{
  "upsampling": "nearest_conv",
  "one_sided": false,
  "weight_decay": 0.08
}
Rows from block 3, named by matrix and row number. Rows with one number belong to one channel. Each number is 50 + 15 x the weight over the matrix's rms, rounded and kept within 0 to 99. All counts start at 0.
# convs0: first 3x3 conv (model.enc.1.1.convs.0.weight, 128x128x3x3), inputs 11-21, a 3x3 kernel for each
# convs1: second 3x3 conv (model.enc.1.1.convs.1.weight, 128x128x3x3, transposed), outputs 11-21, a 3x3 kernel for each
convs0.36:53 59 53 33 42 40 38 26 38 58 34 42 34 41 50 40 32 48 42 62 47 61 41 52 47 43 52 31 43 43 57 44 63 49 57 37 63 39 46 53 50 21 41 42 63 50 43 32 41 56 70 33 32 56 70 55 37 60 72 53 33 34 46 46 55 72 62 73 68 69 49 74 77 66 45 54 71 59 32 40 64 55 24 57 55 55 48 32 63 37 37 36 31 13 62 41 69 44 47
convs1.36:43 48 57 20 55 50 46 35 56 60 56 44 41 26 29 43 32 06 34 51 60 40 46 43 45 41 72 45 34 48 55 56 57 60 53 51 41 60 34 71 24 46 61 47 66 39 57 69 21 38 53 15 27 61 32 64 66 42 33 49 69 37 43 33 44 67 53 70 64 38 53 49 43 33 45 38 61 28 48 63 62 45 51 56 08 22 51 47 42 83 76 52 20 38 76 75 45 55 38
convs0.37:66 48 53 40 35 74 59 56 38 53 58 72 56 59 51 33 48 41 78 20 35 48 39 17 48 61 86 44 46 61 63 51 39 39 48 68 68 84 82 55 81 43 40 79 67 63 43 49 35 72 47 58 40 50 23 41 48 45 73 78 54 72 34 54 47 36 57 30 45 65 72 44 42 83 11 45 51 57 61 58 56 41 63 70 45 49 60 40 41 87 75 56 32 65 77 59 65 42 62
convs1.37:52 51 59 57 66 54 61 49 28 42 39 23 50 61 66 80 61 49 32 51 55 49 56 41 61 85 50 47 48 34 36 38 30 34 15 50 50 50 54 71 50 67 37 49 53 48 34 34 29 15 49 72 78 63 50 44 50 61 64 56 54 53 22 45 55 45 23 50 47 57 48 33 72 66 56 54 59 59 37 61 66 24 54 56 63 60 59 60 79 51 55 42 14 44 63 44 61 47 46
convs0.38:62 65 43 88 74 53 72 76 73 51 43 53 64 31 43 36 57 39 67 39 45 55 63 47 59 64 38 37 31 68 31 41 23 43 31 27 62 34 47 49 55 54 70 84 57 53 38 47 52 50 69 51 26 60 35 52 38 70 43 48 52 47 44 56 47 40 72 75 66 48 29 47 84 62 68 74 66 41 67 62 70 60 47 60 38 64 53 66 51 45 52 52 66 22 57 43 32 46 79
convs1.38:62 64 60 46 70 58 49 33 60 70 48 55 69 51 49 68 80 58 57 42 53 48 47 47 68 58 50 51 36 37 46 31 24 50 27 28 31 19 61 43 43 86 60 57 45 36 43 55 68 63 71 43 63 27 67 48 45 52 51 25 61 58 50 40 61 50 26 38 50 37 35 34 41 71 86 70 94 67 59 66 65 49 34 24 40 50 34 63 69 15 47 39 51 56 33 67 45 35 43
convs0.39:22 45 65 53 61 51 53 17 68 56 60 28 56 47 76 60 49 63 42 03 49 78 52 42 36 43 40 43 52 51 53 61 67 34 45 57 52 36 50 82 64 66 42 28 71 27 37 36 65 63 58 31 60 56 51 49 44 43 33 47 44 67 50 50 41 47 44 40 41 32 72 56 50 37 35 32 44 49 49 55 26 54 49 42 79 55 38 62 54 44 53 70 63 44 47 60 81 45 58
convs1.39:68 55 55 69 54 55 36 50 81 45 47 37 51 37 78 54 60 60 62 32 76 71 37 17 27 54 47 60 48 67 29 43 59 45 51 49 50 66 24 37 35 29 37 17 24 44 52 46 36 61 60 56 35 51 58 56 47 43 59 72 40 66 40 55 29 59 79 53 58 70 57 62 51 50 54 56 46 45 49 32 79 37 56 49 37 83 46 52 42 54 39 48 52 70 40 34 49 49 35
convs0.40:74 41 27 78 60 27 66 47 84 77 59 72 56 56 69 50 30 37 52 67 43 52 39 45 45 29 27 52 63 42 48 31 58 71 38 43 33 43 59 21 37 46 51 55 28 53 56 21 49 32 19 84 66 49 50 52 59 46 49 35 48 41 46 49 71 79 35 65 64 54 99 39 39 60 63 43 33 55 58 48 22 33 52 53 59 52 36 60 44 45 43 50 62 43 28 35 58 59 47
convs1.40:37 37 44 57 52 45 42 45 48 71 23 46 64 69 45 39 49 60 12 15 22 47 41 51 98 53 52 47 37 32 42 46 34 33 52 27 49 59 39 40 49 34 42 62 63 50 60 47 48 68 43 67 51 57 46 23 50 40 56 73 35 45 52 43 63 69 42 39 33 68 33 30 82 75 60 45 42 62 64 61 50 43 51 39 69 38 65 46 36 81 63 37 42 78 40 39 65 63 47
convs0.41:54 63 56 44 38 31 44 74 86 72 49 36 33 59 54 63 39 37 61 57 72 35 46 45 64 64 54 50 63 71 45 35 57 48 66 62 53 54 70 70 62 72 42 68 47 49 45 70 38 26 32 53 69 38 56 45 62 26 16 53 52 62 71 38 57 49 44 48 55 67 56 80 44 55 36 34 45 50 52 28 71 59 34 43 41 57 35 58 28 64 51 29 29 38 46 43 32 37 20
convs1.41:47 44 61 72 61 59 33 09 38 79 59 50 47 44 52 61 50 54 54 26 21 28 29 70 32 35 14 60 19 53 47 37 61 31 47 55 58 46 54 81 51 75 65 49 35 55 59 79 72 51 21 44 64 57 50 57 58 91 86 51 54 39 45 59 39 61 65 63 25 32 33 36 24 43 46 53 32 47 71 68 48 64 62 36 57 45 36 55 63 39 64 66 58 71 57 53 62 68 84
convs0.42:38 71 37 39 37 44 67 29 68 45 28 32 54 40 25 55 58 34 56 49 35 42 51 33 43 38 39 56 57 64 41 50 52 43 41 28 35 46 59 23 67 64 56 60 56 30 72 51 49 48 46 35 51 34 47 69 24 60 22 62 60 47 54 20 52 51 36 54 43 78 40 59 78 54 50 99 65 50 56 91 30 33 64 49 45 39 50 57 44 58 51 52 47 55 37 30 74 40 54
convs1.42:60 53 29 66 57 79 74 26 42 57 36 75 28 62 59 51 57 58 52 71 55 42 47 63 44 54 57 40 69 68 51 61 75 56 70 62 43 37 52 26 50 40 34 60 25 53 63 72 60 67 49 53 25 58 47 21 44 31 63 45 55 51 60 56 67 56 55 47 58 49 64 53 61 72 68 43 69 78 67 54 70 46 76 57 58 59 67 47 59 59 55 57 50 65 53 64 49 42 62
convs0.43:31 76 64 40 50 52 63 59 54 53 37 48 74 34 66 31 64 58 30 59 63 48 35 59 65 53 50 53 60 38 58 57 35 34 51 48 56 65 58 62 53 20 60 26 25 45 42 59 55 35 42 59 48 36 48 48 46 69 44 40 46 50 71 49 56 36 85 99 81 48 72 65 43 43 40 65 88 52 27 71 48 58 44 39 35 58 29 63 15 53 49 30 52 42 68 48 45 50 51
convs1.43:79 47 27 39 57 42 45 57 71 46 37 37 44 43 61 65 61 55 37 30 53 28 27 34 29 31 39 74 70 52 62 60 54 49 51 73 48 40 58 39 62 52 59 33 39 48 55 50 29 70 69 34 39 40 62 66 58 60 61 56 59 52 67 66 67 59 65 53 48 37 43 70 76 55 46 71 47 46 53 39 63 34 86 75 55 56 70 51 64 49 30 71 39 64 46 40 47 53 57
convs0.44:75 59 71 59 79 61 58 31 30 16 37 51 28 46 39 51 71 58 60 49 33 72 63 65 48 42 55 56 66 68 53 60 31 30 61 56 37 52 39 37 83 52 54 45 30 63 58 40 51 77 73 87 52 65 63 74 47 62 46 23 40 49 49 45 39 29 61 65 55 53 67 68 42 45 39 71 37 50 51 38 72 27 49 57 53 70 23 58 55 41 45 69 66 55 59 43 51 73 51
convs1.44:45 54 53 71 64 60 49 62 23 53 53 45 40 32 41 58 76 81 43 57 39 43 22 51 50 35 42 48 35 50 65 77 68 42 40 61 76 41 42 39 42 30 47 53 49 44 70 27 57 32 51 79 61 50 59 52 44 52 70 76 71 60 32 66 69 60 63 35 58 58 63 81 44 33 49 46 55 52 58 47 43 67 58 47 83 28 40 47 61 41 58 60 49 65 53 40 59 60 54
convs0.45:83 56 71 64 50 65 79 57 43 84 47 35 63 35 80 57 55 58 39 39 51 69 71 47 36 25 32 62 62 36 54 65 53 59 56 70 40 44 58 41 60 65 52 65 34 44 54 40 39 45 39 45 46 78 41 69 64 58 39 55 69 28 33 43 41 56 55 49 55 44 45 52 63 77 34 69 61 45 57 52 48 48 70 58 53 74 54 45 76 71 82 40 35 47 26 46 40 38 26
convs1.45:56 42 47 44 44 42 53 80 67 67 42 64 48 65 67 33 45 40 46 76 30 51 53 40 40 73 39 39 28 72 55 55 36 43 51 35 52 31 50 52 30 64 60 39 54 48 70 75 70 56 38 53 56 28 55 52 63 36 50 63 38 43 70 58 51 45 45 51 65 50 49 40 72 75 45 56 45 41 41 55 48 79 61 74 48 65 74 48 57 87 48 72 37 54 19 39 72 49 46
convs0.46:59 67 29 36 30 39 49 69 72 53 65 55 33 57 46 28 36 29 58 72 47 58 47 87 67 42 64 41 47 44 48 50 37 41 30 48 46 20 85 63 79 54 39 32 73 65 66 54 22 70 67 36 68 50 34 20 66 60 07 69 27 75 76 62 52 49 74 59 29 55 73 77 56 30 45 56 45 79 38 40 51 13 33 67 28 38 42 58 37 33 35 27 52 20 86 78 63 73 58
convs1.46:40 50 73 63 78 71 59 65 33 55 41 76 53 61 74 32 28 45 54 66 51 37 94 39 37 71 47 69 38 49 70 59 38 54 49 54 46 39 36 98 47 45 44 46 39 55 46 51 61 56 47 76 47 51 41 67 71 76 76 01 48 39 35 51 57 57 49 48 47 32 52 37 68 43 32 44 61 57 36 46 51 67 65 37 49 45 47 32 58 55 36 41 60 55 65 50 71 60 23
convs0.47:24 69 37 39 41 21 71 30 55 46 40 61 44 42 63 47 57 46 67 59 37 56 21 00 52 86 70 65 50 44 51 65 35 66 59 27 76 09 30 36 41 61 36 42 50 46 44 60 64 84 51 20 56 74 38 52 29 37 19 35 72 81 72 48 32 60 65 60 52 69 78 69 55 45 36 48 57 35 61 54 31 51 37 33 30 87 21 46 75 72 44 47 44 56 56 85 62 60 60
convs1.47:57 13 35 69 53 27 56 53 50 74 46 42 49 72 63 13 31 40 49 47 13 67 51 81 52 27 42 56 55 41 55 50 44 41 54 24 64 43 54 45 49 69 74 61 56 46 30 30 69 30 47 06 51 37 38 30 55 42 69 89 48 60 48 39 29 41 50 56 51 44 69 55 38 66 43 48 46 56 55 60 69 39 52 50 21 53 69 72 72 90 67 49 20 64 63 41 54 78 80
convs0.48:75 46 85 74 49 28 44 50 78 44 57 40 73 47 49 61 19 50 65 53 68 54 19 24 39 48 56 62 54 40 47 53 61 51 50 22 46 71 60 50 56 33 36 60 57 58 65 46 53 69 70 46 24 44 79 32 58 53 54 55 52 58 53 40 63 25 56 62 28 60 58 42 72 42 82 69 59 28 39 52 58 51 30 36 62 40 53 60 41 51 44 54 63 84 41 35 31 40 47
convs1.48:49 61 34 30 34 47 44 42 74 28 64 65 62 45 55 39 53 65 45 53 31 55 69 13 80 48 42 49 54 29 40 31 47 47 31 54 83 53 66 62 58 60 58 65 32 74 73 51 35 30 66 61 74 47 47 81 60 57 43 59 47 54 28 51 56 64 34 26 36 66 46 60 54 45 66 34 57 40 35 46 57 63 61 35 69 26 43 51 50 60 43 64 49 54 54 35 39 46 48
convs0.49:29 62 44 17 51 37 71 53 41 64 45 61 47 39 50 45 26 47 25 44 49 39 53 24 40 22 56 59 58 60 63 62 46 52 61 54 15 46 67 53 34 48 67 43 46 48 28 21 51 61 24 38 46 55 37 55 61 63 60 76 45 53 70 65 79 64 57 69 50 45 42 50 62 50 58 77 70 68 39 36 60 49 44 70 58 62 13 43 42 35 43 77 53 71 57 45 43 69 42
convs1.49:46 34 35 46 44 34 60 52 44 38 78 56 61 50 66 49 72 82 33 34 40 57 47 67 50 28 58 31 37 33 35 55 62 17 09 41 53 40 67 26 49 71 55 60 58 76 53 62 43 52 42 61 56 42 50 61 54 67 56 56 48 39 81 47 78 71 59 64 34 49 67 44 51 60 36 31 36 36 53 47 65 43 60 54 56 49 60 59 68 81 46 78 48 37 41 42 57 53 50
convs0.50:59 50 71 69 61 45 41 41 70 49 38 38 39 46 40 22 34 26 54 33 44 18 46 73 36 28 32 66 31 81 55 49 37 32 35 59 72 76 40 40 65 67 59 39 28 49 31 71 50 42 60 61 65 63 41 41 48 41 58 27 61 47 57 36 61 64 66 24 71 61 48 67 71 48 52 06 48 51 52 39 49 38 50 33 39 28 53 38 42 21 35 66 35 33 25 65 38 38 35
convs1.50:63 46 34 15 50 45 40 45 70 39 59 46 63 51 53 40 64 55 41 60 35 47 72 52 72 66 77 70 48 28 66 31 33 41 51 31 48 61 33 65 58 34 44 49 36 36 57 30 70 64 48 31 71 52 30 67 53 53 48 53 72 52 58 48 68 79 65 99 62 55 51 46 42 42 50 46 33 43 19 19 34 53 59 43 70 26 65 40 47 60 52 60 52 52 61 35 30 31 50
convs0.51:68 42 47 55 75 70 53 37 19 45 33 63 30 40 42 33 18 27 23 35 50 77 74 76 70 64 64 48 41 56 46 34 53 40 18 42 47 45 50 38 80 67 39 35 25 39 35 52 44 28 39 44 50 57 57 44 50 57 63 67 33 52 44 49 32 27 67 28 40 40 62 59 28 28 31 40 48 42 44 48 51 58 43 49 21 57 73 23 45 64 47 55 56 55 54 53 64 49 47
convs1.51:56 45 36 27 40 49 65 70 42 58 28 26 43 41 54 39 46 61 28 59 72 54 52 43 38 26 72 72 60 33 55 55 40 43 54 37 31 33 30 69 75 35 66 51 74 52 76 62 56 43 54 71 61 56 66 58 33 62 26 32 63 61 69 62 58 54 67 75 70 54 52 62 36 41 52 25 35 51 52 63 53 32 50 53 27 40 59 53 42 35 56 50 37 46 54 44 33 50 72
convs0.52:74 54 59 52 55 57 74 51 52 51 61 33 44 41 15 29 21 54 24 50 69 51 53 27 59 41 50 54 36 32 66 45 64 92 63 53 25 45 52 27 42 19 48 32 56 53 40 47 44 32 60 50 39 55 53 40 51 42 68 62 47 65 48 61 50 40 52 59 60 49 54 42 32 44 56 53 63 63 56 61 29 45 43 59 57 36 68 52 83 67 44 61 48 62 63 59 62 65 53
convs1.52:54 35 39 44 34 47 33 58 58 63 68 52 50 57 66 71 62 55 43 35 51 53 55 63 42 59 59 38 34 54 58 46 40 53 54 43 35 36 52 68 43 42 46 33 44 45 49 56 57 60 47 55 49 67 39 37 53 55 36 26 59 51 50 49 61 41 52 40 50 56 66 47 56 39 27 35 58 40 53 66 54 46 52 35 36 52 35 40 48 36 74 48 43 53 68 50 41 59 23
convs0.53:63 34 52 73 34 53 42 77 40 71 57 69 49 58 40 43 44 64 67 52 36 56 52 53 63 23 70 37 39 56 43 63 33 49 49 58 67 32 41 64 52 45 37 40 47 51 66 64 55 18 34 26 58 53 64 47 29 71 25 62 50 27 54 62 59 51 57 43 37 55 69 33 51 99 68 39 58 70 73 36 25 50 62 38 59 59 71 40 57 67 51 61 73 46 38 39 46 56 58
convs1.53:67 48 54 42 52 75 27 31 66 43 35 56 68 70 67 50 50 73 74 61 50 75 58 51 72 60 52 40 30 68 53 57 55 60 39 27 56 39 48 49 22 33 46 61 45 47 51 56 51 57 41 61 43 50 40 56 71 46 67 32 59 51 38 48 44 42 61 21 45 76 35 56 58 56 27 62 49 77 42 58 54 38 38 69 43 34 84 62 59 70 66 35 44 62 32 24 35 39 57
convs0.54:99 66 48 61 56 23 38 40 34 67 35 24 67 20 42 60 28 56 61 58 57 67 33 56 37 44 47 64 13 52 49 60 70 18 66 66 47 88 40 29 50 44 56 57 41 62 20 54 62 36 52 55 25 49 32 27 26 33 55 44 37 57 38 63 56 69 57 45 69 64 32 41 61 48 76 42 39 66 65 48 33 54 54 65 42 50 50 56 55 49 71 49 48 50 53 32 47 41 38
convs1.54:42 57 68 33 51 72 47 74 65 26 51 46 59 43 49 52 50 25 58 65 63 36 58 42 26 74 67 45 41 49 38 61 39 51 56 46 58 39 61 72 45 59 35 42 57 43 35 65 56 57 49 32 60 47 37 45 53 52 49 38 50 47 39 55 29 50 31 63 55 63 53 25 66 51 31 38 30 59 42 55 61 58 61 40 39 71 40 46 52 50 59 35 52 59 66 33 72 68 63
convs0.55:54 50 40 37 48 42 59 21 66 64 49 45 48 37 56 47 37 61 66 47 61 66 39 68 52 49 67 33 61 50 22 48 66 14 60 71 54 66 67 64 29 46 52 39 43 58 58 43 48 40 48 55 33 51 38 65 55 46 40 43 11 72 39 44 43 62 42 23 40 45 48 27 82 51 67 60 60 40 45 44 26 56 47 65 80 47 42 65 40 70 66 49 48 51 38 45 64 65 72
convs1.55:50 19 57 50 66 63 36 46 37 60 61 44 70 55 63 50 61 47 67 52 69 23 68 25 25 54 63 51 48 57 34 75 75 32 73 63 35 61 63 40 41 45 48 33 70 63 58 66 53 40 56 58 35 63 45 52 46 45 34 59 49 73 63 76 69 25 55 56 47 60 66 47 65 34 60 68 46 39 65 47 41 76 58 50 51 52 62 45 53 60 65 43 39 08 63 26 48 41 33
convs0.56:51 57 57 39 47 75 47 55 28 47 57 61 74 52 23 53 61 41 63 68 38 53 53 52 64 62 43 49 48 52 54 38 63 43 59 50 44 20 43 54 92 29 80 61 65 41 55 60 81 37 51 59 44 63 40 34 51 64 50 47 75 54 62 48 56 69 53 68 47 40 45 60 51 26 46 52 55 48 36 53 59 53 74 36 71 69 27 24 68 42 63 58 21 58 37 30 60 60 36
convs1.56:18 38 46 45 50 43 76 30 61 45 63 64 66 53 40 59 80 51 66 36 61 61 44 61 41 57 64 58 49 78 45 45 39 29 60 62 60 62 49 59 40 49 46 41 41 57 28 48 98 45 10 56 43 46 33 26 60 26 53 41 60 61 40 70 52 47 63 38 29 70 56 37 63 22 39 47 61 35 50 75 50 72 68 64 69 51 55 53 55 69 36 72 48 57 39 50 29 66 79
convs0.57:33 46 52 48 37 48 43 50 40 61 57 43 58 37 45 53 40 59 51 37 53 71 37 81 48 55 44 61 66 54 49 37 40 34 13 42 44 47 39 13 47 58 52 71 52 55 21 12 34 28 40 31 58 75 71 55 54 27 54 31 33 37 54 47 68 54 17 45 73 55 67 45 38 56 18 42 54 75 83 59 37 59 59 41 40 35 69 66 78 56 47 61 43 37 13 41 50 79 48
convs1.57:61 48 34 52 55 44 32 72 53 59 68 49 29 53 55 35 27 40 37 81 60 39 61 46 26 61 58 69 60 67 59 43 78 51 26 58 27 33 88 41 52 57 35 30 44 66 87 51 56 68 22 39 53 39 65 48 47 51 74 69 48 60 44 76 57 28 44 70 52 21 49 30 43 63 48 40 57 46 47 54 40 35 59 57 47 33 47 59 51 73 50 66 24 44 38 54 56 48 78
convs0.58:45 47 42 55 32 48 30 60 50 62 56 34 30 52 44 42 40 56 56 41 49 76 29 27 62 82 30 40 56 31 68 73 30 43 66 62 33 71 64 57 73 79 52 31 60 68 43 33 39 48 51 57 69 55 38 04 33 46 47 50 53 50 57 42 53 48 40 48 60 76 63 64 34 60 42 41 49 61 65 28 43 70 40 69 68 41 52 52 46 32 42 75 34 72 64 39 53 40 56
convs1.58:30 36 53 68 56 41 03 36 55 52 68 37 61 76 64 77 63 50 60 24 37 41 76 47 63 65 34 41 61 64 33 50 98 38 55 81 94 52 33 69 58 67 91 73 46 50 30 34 42 42 44 60 43 10 00 31 56 50 66 34 49 42 18 35 20 61 34 53 38 58 51 54 49 65 75 45 38 41 69 47 30 34 59 28 36 45 52 39 37 44 21 64 63 46 35 57 58 30 58
convs0.59:68 57 25 51 58 53 50 50 45 57 60 31 74 30 47 45 36 40 64 36 47 27 26 51 49 21 23 46 41 44 38 51 61 34 42 62 61 15 53 50 33 47 28 40 86 37 67 44 57 55 60 22 60 63 33 22 63 41 46 50 56 61 47 65 64 36 61 78 51 62 50 22 66 37 83 35 36 63 42 66 60 64 18 63 50 44 59 25 30 24 58 48 43 61 60 53 37 55 66
convs1.59:67 52 42 35 50 35 50 64 60 56 41 57 47 48 48 46 47 50 68 29 36 53 46 35 80 79 42 29 45 70 54 68 26 56 49 67 47 36 52 47 55 46 53 66 51 39 68 46 43 33 53 38 21 59 53 58 40 58 47 69 36 52 45 59 56 38 49 35 44 60 57 66 54 34 60 37 49 40 64 63 18 55 65 52 51 60 61 49 69 48 49 32 37 52 56 54 38 52 51
convs0.60:32 68 31 53 45 38 51 57 45 48 48 21 59 49 45 44 29 49 33 61 55 53 33 45 38 71 39 40 63 43 50 49 56 41 45 84 50 19 39 69 72 29 53 46 56 56 64 50 90 41 38 53 82 24 59 45 68 53 40 23 37 28 53 69 33 60 39 79 54 59 58 28 55 44 22 30 60 55 47 55 82 66 59 44 64 51 56 54 54 58 37 61 58 52 31 60 68 61 52
convs1.60:70 47 38 53 45 53 39 60 40 38 44 86 53 39 40 79 55 45 49 42 46 38 57 53 30 42 59 16 48 46 35 64 54 35 53 18 45 49 68 49 26 55 38 24 33 50 60 89 59 43 45 41 38 38 52 63 59 53 55 40 69 49 71 50 68 29 53 38 57 31 47 41 60 66 57 59 32 64 40 51 42 46 38 40 34 53 37 44 45 60 54 51 73 33 72 33 47 31 43
convs0.61:26 54 66 49 16 56 58 36 44 73 64 61 70 75 42 35 37 52 56 63 67 19 67 44 45 60 69 61 47 44 47 73 40 36 32 37 63 53 36 21 42 40 33 41 62 48 56 55 41 14 58 41 53 60 38 44 46 64 44 58 59 63 29 40 56 30 51 53 49 53 56 46 21 49 44 67 53 47 53 34 67 46 29 21 53 45 61 22 35 68 58 09 67 47 38 22 72 59 76
convs1.61:71 25 33 27 50 53 48 18 27 50 37 37 66 46 29 37 47 59 15 40 47 36 14 63 32 59 41 56 47 52 51 40 62 79 45 28 21 49 41 56 35 43 62 63 51 32 39 10 76 52 43 56 57 66 43 43 28 50 27 36 61 73 67 34 52 26 46 62 45 43 49 65 64 68 46 55 37 23 47 32 68 63 35 39 18 55 34 47 63 31 72 32 63 62 66 66 54 70 65
convs0.62:44 45 22 84 35 72 47 39 28 44 46 64 58 49 61 27 53 30 24 55 44 46 60 47 62 37 44 34 34 45 52 68 57 36 45 58 30 39 25 50 46 59 26 47 51 72 55 49 62 60 43 50 50 67 47 38 27 55 54 65 56 44 60 61 68 38 32 35 23 64 59 41 49 40 21 61 38 57 57 76 34 61 52 54 31 63 40 53 52 53 50 49 62 55 38 44 41 50 32
convs1.62:52 56 38 26 71 30 71 51 42 51 67 34 56 33 39 48 42 52 52 75 55 49 77 46 52 55 64 36 58 44 56 52 39 46 47 59 48 28 41 47 59 64 46 33 39 38 59 64 62 48 54 28 55 16 46 57 44 15 43 36 39 52 43 61 48 33 55 48 63 47 55 35 47 56 49 49 48 50 39 41 52 27 40 49 78 59 64 75 43 46 58 72 37 51 63 56 60 58 31
convs0.63:33 51 73 58 81 60 54 44 47 45 11 45 48 60 47 56 63 54 26 91 25 34 65 67 54 41 73 67 57 43 43 61 55 46 23 38 43 57 39 70 38 65 35 42 42 51 57 28 59 58 49 48 37 55 45 58 53 77 40 68 50 60 40 51 24 45 37 58 50 63 46 45 30 50 76 47 33 29 44 45 34 33 55 65 29 49 52 52 30 75 45 60 72 64 49 57 64 48 28
convs1.63:38 58 51 58 66 48 54 57 48 46 59 46 46 33 33 46 51 64 44 52 54 47 54 47 75 49 75 63 67 48 43 28 72 53 41 37 67 51 49 58 68 16 42 40 67 26 60 45 60 40 42 57 51 38 44 60 59 72 60 72 48 56 43 49 40 53 29 41 74 40 70 55 50 53 53 78 66 40 68 70 39 75 50 56 40 27 42 39 37 43 54 76 44 56 49 52 50 54 45
convs0.64:49 67 27 82 59 40 59 69 38 30 56 81 50 30 61 49 44 68 65 34 48 42 49 26 59 21 61 60 47 37 77 51 61 42 70 08 58 42 54 19 43 72 32 37 72 51 39 45 46 57 25 33 60 30 44 69 47 91 51 61 58 37 68 43 44 70 42 64 54 34 71 56 52 70 46 84 25 56 37 90 33 49 90 53 50 43 45 51 44 34 64 85 55 47 26 54 76 31 60
convs1.64:42 25 54 71 47 36 67 41 38 61 42 31 42 41 33 44 52 41 12 83 66 53 54 71 47 30 80 62 70 31 37 68 58 74 59 60 62 36 54 51 59 55 58 75 65 62 52 62 45 54 47 42 44 43 14 56 41 51 62 35 52 50 55 54 45 42 73 44 37 34 69 55 53 59 83 29 84 46 56 37 52 51 50 22 61 42 46 35 11 30 56 48 54 60 49 72 30 46 43
convs0.65:84 64 55 63 68 44 56 49 47 78 37 56 54 55 66 28 36 63 66 53 74 48 63 58 47 31 50 51 42 51 55 51 33 76 67 48 42 34 29 60 70 33 37 53 50 41 64 57 45 47 59 31 36 48 32 11 42 41 65 59 55 41 34 54 64 44 26 62 38 63 49 25 53 65 20 40 67 61 75 57 51 30 55 48 39 53 20 45 45 59 33 30 59 60 56 59 62 70 55
convs1.65:42 48 52 53 65 93 24 46 30 27 45 21 33 52 58 53 42 42 56 51 71 56 43 27 36 55 50 31 54 58 30 53 60 07 21 31 42 54 69 72 93 80 11 28 44 54 56 51 37 31 65 45 46 44 40 47 43 99 85 70 35 18 17 65 61 73 58 67 60 54 42 71 31 32 44 75 54 21 60 63 70 33 52 61 62 42 62 58 46 73 51 53 66 59 47 48 68 60 52
convs0.66:61 52 33 56 55 64 56 49 57 40 32 41 33 72 28 48 42 65 59 42 54 82 28 25 47 69 30 31 65 36 38 51 46 60 55 55 55 07 55 37 41 49 66 49 24 21 57 47 47 61 73 46 40 47 40 52 28 40 52 49 63 22 77 71 36 85 36 54 52 29 67 61 53 51 42 33 65 24 24 25 59 47 26 43 51 51 36 57 50 55 38 62 51 36 35 41 60 61 45
convs1.66:37 57 45 65 56 33 52 56 54 49 51 57 53 47 72 72 71 74 36 31 53 61 37 50 73 06 54 54 45 54 57 28 66 51 24 50 45 32 48 38 52 19 41 57 58 49 78 55 69 59 57 47 34 75 40 64 50 35 40 41 51 70 40 50 67 60 42 34 66 46 64 53 69 41 35 41 32 63 48 40 70 49 44 70 40 31 21 42 35 54 46 38 71 63 47 46 36 54 62
convs0.67:17 54 41 50 58 67 43 41 59 44 52 35 57 42 67 55 62 41 44 55 16 61 71 72 46 62 57 60 48 54 44 35 59 41 34 54 42 62 52 41 41 48 38 72 50 66 43 54 28 53 57 83 60 43 33 63 36 37 32 42 84 35 35 60 68 25 69 41 66 60 47 41 65 68 69 41 59 54 33 60 40 33 29 63 30 62 53 48 68 41 68 65 70 52 59 36 28 38 63
convs1.67:59 39 53 56 49 44 40 44 65 35 34 52 34 50 37 50 57 75 65 42 58 36 45 44 57 62 52 60 62 57 66 62 52 48 70 56 54 44 48 53 54 64 38 63 67 50 46 76 18 56 78 51 29 47 71 33 47 61 63 17 59 43 20 58 38 52 49 69 37 39 58 30 63 58 19 44 52 31 39 33 50 48 39 46 63 64 58 46 59 44 33 58 30 77 50 22 55 31 58
convs0.68:72 56 67 41 31 55 78 91 36 60 60 46 50 27 29 62 92 55 45 48 35 52 44 44 52 46 61 39 38 45 53 40 47 48 55 61 80 38 60 47 65 65 69 56 63 27 48 46 74 68 67 43 91 96 70 56 73 48 55 47 39 67 50 79 37 57 45 57 35 37 60 73 28 64 53 60 59 20 38 57 73 34 49 45 55 73 35 39 30 26 64 44 48 44 42 39 62 86 51
convs1.68:54 37 79 55 30 29 48 44 49 43 43 50 41 71 39 66 33 56 70 78 42 60 35 37 43 50 24 43 45 20 56 56 56 46 51 65 36 74 70 52 67 79 41 52 78 47 56 89 75 77 46 48 57 51 56 65 58 39 52 54 68 36 39 77 55 43 35 39 75 70 31 36 53 62 71 80 87 56 61 38 52 38 69 64 67 72 42 41 54 76 13 61 62 40 38 37 44 64 70
convs0.69:67 76 85 84 40 46 52 52 49 32 73 57 72 52 63 71 37 49 80 47 68 51 68 56 52 22 56 30 24 58 50 41 55 44 38 51 48 56 60 31 46 43 37 58 44 54 79 38 47 68 61 48 43 49 57 35 61 65 72 63 31 33 50 24 33 26 47 24 45 50 41 58 35 64 43 51 19 68 29 46 49 54 54 58 78 31 56 32 51 40 44 42 35 68 58 58 57 26 49
convs1.69:51 59 48 35 55 58 84 65 48 25 58 32 38 35 45 42 45 41 27 42 36 39 72 32 54 30 74 45 50 24 57 62 23 39 54 48 36 65 45 39 57 71 62 48 30 47 33 46 28 45 53 54 45 52 39 52 67 82 58 45 49 65 71 57 36 24 56 38 44 44 61 67 43 49 30 42 73 42 49 65 43 45 38 28 62 26 46 62 26 83 67 41 56 33 61 43 67 47 62
convs0.70:47 58 51 55 56 44 43 58 64 41 47 35 56 33 56 56 79 36 40 41 22 62 51 26 70 47 54 47 50 46 58 42 24 38 69 31 65 34 41 37 55 45 51 38 36 46 47 38 63 42 63 53 47 60 26 35 56 46 36 44 73 46 52 57 34 54 56 62 67 35 16 55 59 62 41 53 23 54 61 30 29 53 64 32 48 70 50 46 61 41 64 57 63 69 53 57 65 33 43
convs1.70:64 33 43 42 42 14 58 55 57 59 45 45 62 59 44 24 63 48 41 59 55 58 41 68 58 45 53 54 48 54 48 32 80 72 40 73 52 58 55 39 33 65 33 54 18 65 43 44 32 49 55 52 60 34 43 40 49 59 55 29 38 14 50 44 53 43 47 44 48 60 57 46 28 59 59 74 61 46 49 63 58 60 32 62 42 37 61 50 35 67 49 34 71 38 71 46 61 58 45